A small image VQ-VAE, trained from scratch: 48-pixel images, encoder patch size [4, 4].
Rows from block 3 of the encoder of a small image VQ-VAE, named by matrix and row number. Rows with one number belong to one neuron. Each number is 128 + 32 x the weight over its row's rms, rounded and kept within 0 to 255. All counts start at 0. Numbers have three digits each.
After each neuron's rows are labels from the 100 images, of 14848, where the neuron reaches its largest size: "top examples" is what is common among them; "colour at peak" is the nearest of a few named colours to the mean colour under the peak. Only what is clearly more common there than usual is listed. The data: patchworks of several textures.
# gate: MLP gate (encoder.blocks.3.mlp.gate.weight, 480x160), inputs 80-159
# fc1: MLP up (encoder.blocks.3.mlp.fc1.weight, 480x160), inputs 80-159
# fc2: MLP down (encoder.blocks.3.mlp.fc2.weight, 160x480, transposed), outputs 80-159

gate.301:163167184115134100089134153155137097164139173086106151149138118077085142118137114141113141168094142062115132143124076118196136074149098091110166155142131108058152150096117153108110151109119106176139080112095130140140043102084152152165169104
fc1.301:079151090173112134128148104149161156133147072174156077148108111146143125155089121062215136117139120165081078173136123166112130141142110115162094146098128152168120091135126148077117176148125111159091102132161092075101115120166151115080138109
fc2.301:135109143098095160183125108145139117146090116111133120096156113127082102144154093142138090176144097069063080117133067152146146165118104140171170156099128101115126127156128172149075159086119153172155099156057096130092133169132125094148127090
top examples: red
colour at peak: brown

gate.19:123095115177114167108143146137183162116052172127127190140118118075147176138100057182080117133104134121122180159175146100086146187175166187109093157095068107107075163140085172185096092129111134078106134135101169125112095153108114098115151170
fc1.19:155129102090101079134088139113094149161141181108133119160105179143087104098095123183118117123107059146175118143146105105096099099132164159073128206136177138153109206082190141113119133141034103059092149139152147109103156093146119134069092088
fc2.19:117083139093134130099113153142126118100144095065154126202129123189162100145129117116153163127158148190105156154111142174098047094091163135116103106124048095135141105157116123120149119193133100151146104143110125098154134130119109102088124164
top examples: black
colour at peak: blue

gate.156:096109132164149151142075115121212084142107148148140152156153131121088088133078171126105146150110137153155120131091124196074095137141091081131128133128133151151122118167105182064121091104061141125088175074079098123140146153153091202123136134
fc1.156:102109112105159162078102133097130177134099141160118116122160131139096103176139154110102090082103211157163149127094086151150119122140150071098095112146108105155112096155067138075129118126119121101097156130132136080143088134119171183084183145
fc2.156:110144091131109100132175082130090129150135128167086105147135131154080190204128133118132116094097094144127122116136123149123102163143062130137140195136171152122158061061150094146124129116094154164173133146150133134177161131123116138170094170
top examples: labyrinth
colour at peak: red

gate.58:119129105140138143127172172138170108116090153192068107110124096156145136112093168132097115180196116146096127134083114129128015157068122135090113166125123047111105143154110119098093108160119144180110091141102095140086128132136070097143120117
fc1.58:134176167100121079109131178106081080145105073181132127122144146127114146091096190134100155145151097155150159100023109130182139146146107169200067086122111124093097101123087145187112142142060137141133188175144124134124158163092103163171127160
fc2.58:139151145165175114183131070153094145068128156067144083137166123168146122101098121142168151101160083185088118119086086104136128077088113122054161144114124152120153173110186169086111140132128153147096143143097087120140110117130120126177165102
top examples: crosshatched
colour at peak: grey

gate.248:085185155107194137091095140157156089103164123138134143101119167146094133137098136172137174114108059113128169126072182089117127110106133119162098142099145127056132177168179139091130087125105119165151148129158131185186087058120147118123144148
fc1.248:090154193156117114112119139107119105195117087082121174087131131121122149085126117145090190135161173153135116133148146111136059145115086076155119078201146114092107119106153120096128090104109115161179213121172106169110138147113143138154180121
fc2.248:155090145131148149159063166169175156045136116180110156161088124092099160112151136107054156153098141067148154070079127138115101102179101205159067151126138151159135165177111156164178135093124171187132126115068112091108113083092157098100101110
top examples: labyrinth
colour at peak: grey

gate.444:081198121155150114130065138117177135178067140108099124149165113074131054067111097186175131109113141098118147139160105134115077140160078165098139122135147119128120143067186080111119129132092138105098112108129111135169145146157191121158123115
fc1.444:182095193109068083121213173154114142120112069094157118125085186175093157173060192097108163144193133114124132094104144152126195119138178135125117083130125122135159081094116178117154129116145144181151103147118163142102118071125121147178114157
fc2.444:050167144107104090113107112165157135139142208082092155155151074072196113134132126063163092136068097157093143119105074102162129102150159092142124114123120152118081167114126100151128078150177092108096156120144140101175125173129109129174126073
top examples: crosshatched
colour at peak: grey

gate.433:121134147145110171163103140087151142156057170167098142103154140098184167182138134153171158102083217120069136141167112123165150103120133148094139182102130107117093124126130170145107088190120104129115112149159154125146103157108125108132115139
fc1.433:117142156127077109153153087144108209127132133124123158174152148119094215185141098111107131188174101108140115145155121034156143133157085103086155153130121104123055092137126075150107111176131160086110092159089096145165101134131095120094133114
fc2.433:177121133133122135102120208112144137101164075129162193106110117136108119051114142084113159144127075104138132120120141163086128126101124093188108065148154160141150146114102159091117111081106151146111094135103186091127145133124171053165108107
top examples: black
colour at peak: green

gate.142:074102165119147143150120148174125168119154170137178111071149118115098045118146137133075148056098161081095166158147110165177116097128063129135167121148130107128121172090182106104160172169101161119136121124167103098162149085154185184125122109
fc1.142:112146087104165162106075148124198149140118118085168053139149133086092101108167130133111115122135153124129140133151133144132118095124152144162109185144082133193109133198146112096112170051068143144156134092187099106094153124095113071081168128
fc2.142:148155083127133183126116092112131108131189130130151095161115141091099134054165095146161148137134144084117111093149125060104111053151081120167139126128121119148131100128089154084179133157143171127135158056110148134128121091097107118163100102
top examples: crosshatched; centre pattern: crosshatched
colour at peak: grey

gate.357:142133122101113089150100143105136126130172077112184187074094191146138120095145158125166156162130174130166106086124148117217072158121153154112122090139121133071183121073122155148113127106113130163190103126142147118133099081096117197108164164
fc1.357:104127143079158135175157172095150156169096091134180160111145080133122092089132203173155101060103188154147088069139183111139108091101132117156133058161094155085121074142113096099163076170162102176113176140151151173152145161088151153101136177
fc2.357:134114101108146161111071112163148178054137122172151110140112144137171086148104091157143103108193189107132122168126154114169103055165115146133134093153151140121124134184147087148178100180122127177107105119103065142103078152146129131118140135
top examples: red; looped
colour at peak: brown

gate.300:098101146145130079168155119099144086108121166163068112098121156091081116062120117059109122127092171123182149194080118137168120131090135127102136133143120092087181151142154148031173175096111144140101157139133126118202145087201123179137122123
fc1.300:134136120165120137102167133123035130174132167073141154200130103072163084143145141090112119127176125086143125106106126145091152115123128125113153147093128170129140085134128108147106152119141116105137079083097163199076147113160175127126116105
fc2.300:227128148193143105094113146196129136092145125090170127095101133110107136170141117086137083144118124110173175092124157034079133073140101124116106112200157137114133149105152109112156133085142179150131109143151166078149137056144162139129187127
top examples: crosshatched
colour at peak: grey

gate.231:104108109138068141108145148120085102166133078113134090143130099130100186204152119178156132137104125171157130116092196145165122123148151109075099168141116119154119149145154171136132140117108051089143137113109104118086112180162039109182135147
fc1.231:158125125146172160187127121111138132163143155168089121099153071122150068143097113121129133095094125117100125144131129078165129082144108107138126129130170157122175108062133101101124062129224122151104159124174138125104160123154138102105113115
fc2.231:102102151103134135069136150137131093183171151165171175129162092142129072168135126120138127170104161085104173077161108146161102098092106126147137123103166183133120093129174161143148129096104167171110060094119069089077132193133144122191132205
top examples: red
colour at peak: brown

gate.347:229154155116122110184106139126095050142141115056081163132111149146087194163106119161151121116107095064114155112147172131168136068122116037142111146078126134191146151087139114116146184131116171145122135134139119132154111079103069066167193127
fc1.347:193130149073099122120131070130099118140180086109129117134050149164107142145138109186162132107143069120114160118118173148136073124113184074128145105103138125154145194108130104139101114136149071139180088153137131149140135135131118110189106120
fc2.347:109136133136140104140131178107107123179196156145153127098127147093182127114147152162083139204121124122111124127065090145129110114113132156143122141130149176132114173108114145092130067155106129165182149104080091100140152114114083135151183149
top examples: red
colour at peak: red; brown

gate.196:139119119082163141105119119064088132137123117162147158120132161159094116185113124090093141152149089185096127077113112079073137170176146173134128198125126149092135131083120093099193128126020116124126127097088141153097132148132167097187145162
fc1.196:137184157076113140085127101207178078061193151148103176093126118134131146108161124128095084148108150152104119141166104130190081137103143110134104134116151154137116137154097120111097073150176101175104123144155207146157107126154113123094088113
fc2.196:152140143101119111205127114160114151143177141088066138126113090156128130135120111124094149148123080117186124109118132148101073208087131080152125193169112113148139095117102151132141101193079086134149126084139109158105158116133109109151097115
top examples: black
colour at peak: green

gate.3:134120122163122172118161108085144170144186170180165167085189162148151129101097107137092149180180094112144074133133140099092163142076145178120120133149101101124123124150126169081103155143191148073139107098158121112124108120104131059184098052
fc1.3:088113111101119120103106118115107152073172174183159147084166125117151108114151136169114170129134095050095127110095044084135171140152123165147125112145130131103133144071139186175123147160150135102160121065151123141157149177076135104108128131
fc2.3:123139101093108133094114131149059124099070048110111139111150140102173134149131129119172156077165157181077151118140121135176092137094136148118110158187100108098094117108057056112141161153143177138177139172188145156109113126175140079082145204
top examples: labyrinth
colour at peak: brown

gate.281:164103145152194135078107096129132088134156168111189152079109152098145088155095129188150148106120102116108209122130177110130097149177133089143114070110183098084127180059076126087112113170079148141157141132166181127191095073114140157136149185
fc1.281:129103160108136142077173101140175104106123110104222146064127176120169103120136118191156128089101113057072130123162079179132100114130164116118119138136095182111174186107142154123100122180138120138193103083108149132161129086140171153128101168
fc2.281:104218082123135108111107131171098174083135135132129165124084109143128153118127095029128156138169188177169184107126179075090156183084129127132133091139157108091150131108137018100129168098108119082115126150116170180130124148140138112096136166
top examples: red
colour at peak: brown

gate.139:066134115152125172111124151165202105139111129131126140170090098151081150109141120092152175119149112176085061128150099145158090141156094153098136157197156134160105099100127144127073108174096107081066138112092098152186129173163089074196131163
fc1.139:145134109138148089083092065136159113162152114118168096151114174107197113165119134056102190187143110075143166142162158098106166133158121143081124173168131130170165135096110145146131130085135124130120112192145119161173137117088110125131112131
fc2.139:124153130209089175126114162126127136152160159154128134142127073166152173165163149142143123099095129109096062163112099151173091153151118120048133123106084129110054140161150129085077144203150090065121110070114118035110145175106119151172123103
top examples: crosshatched
colour at peak: grey

gate.197:132171141144155120105101111118168152153139127134222129140113078125116068039104152100089176103196178104118077107112084108097193093088112109099169134147098133144119139113150122117120178127132130176130106133154003121138097125135179156145153106
fc1.197:141200120142148155112114083114106161090106166104164137094100124140147088126091135110072218104181134140170116070170084127082132141094114140105158187163132121118066154173138168107144127110203090146149119070114151129091157087130123122132129143
fc2.197:096129167105135111121181153095090131187085143087109127097118138123087100069146164113147104162094100171095132141153125071184082135122148118104101093124105089135142137103182039115067157148205168043116189193187149112167139143146146102072074139
top examples: labyrinth
colour at peak: black

gate.447:123135113199054167134164160114186217140145127103104072083109115124156125137118189184112132101149075106168132149117153116168131089187136123107136093095129132161170122120124101131096213163082081144115093125129154113101169109133120143144182161
fc1.447:060099115126094101148107161128170171092134114094159112110186161122111156115113143161101168134186157083093105126195168132120106096129154149163127158081113105114166103155124163149100134134138136133101136118157118068108128117168072121098151188
fc2.447:131117164127132077082133079094139046123163134142140112121129121094110099113061137135087163146094117164128101070139127151118151156152059071150108123201117100152121126178163153131163140097119157168243107121132115207094154117136117187200122064
top examples: labyrinth
colour at peak: pink

gate.88:070100128129107169092133151101160144083136083162114148072187153095108116180124095183120108057145109182147193135115112110127123173093174147115164092077168069155122153143118143067141172125154090132105107080165171111043140130107138082143163131
fc1.88:126099116146095165167173148118124112078164135163126153097207119139136107182180125183131096041105130165175207127129088088082147117125124137167113136117196144132186155117071163056135177119171113145070128130152158108080167111087095134147210147
fc2.88:151148144133086114132081133070104094109121089142163123123058105117153097062154139133148150124039080117119203108153121117140159067142146100115107130103197150113137196155078166121193143168161132184103109107148113122148080154151137083152145113
top examples: crosshatched
colour at peak: grey

gate.203:166121088187177084080119104149128117088158111192106096125096125081115145156114159158085132086143083194189123168182108133136059133158114083086124087199182108147161131099137165124115139138153144138169089071141093111141135069114137135133153108
fc1.203:115175131173141152111117136071149181072157126127109157173112058150102123093156135089147072112078151147131164143076115154175136093194116108094123084114174110147112090164133134133098120078082166146129170124093114103118122046140120131187165091
fc2.203:085080122146127129107110138095041173143096074113189134157165169128119106047152110166094071082149170125102092104159119178079110132109138096135118201179072150152142108133096151128115075145077166091177114151176138136154097121128155171148111167
top examples: red
colour at peak: brown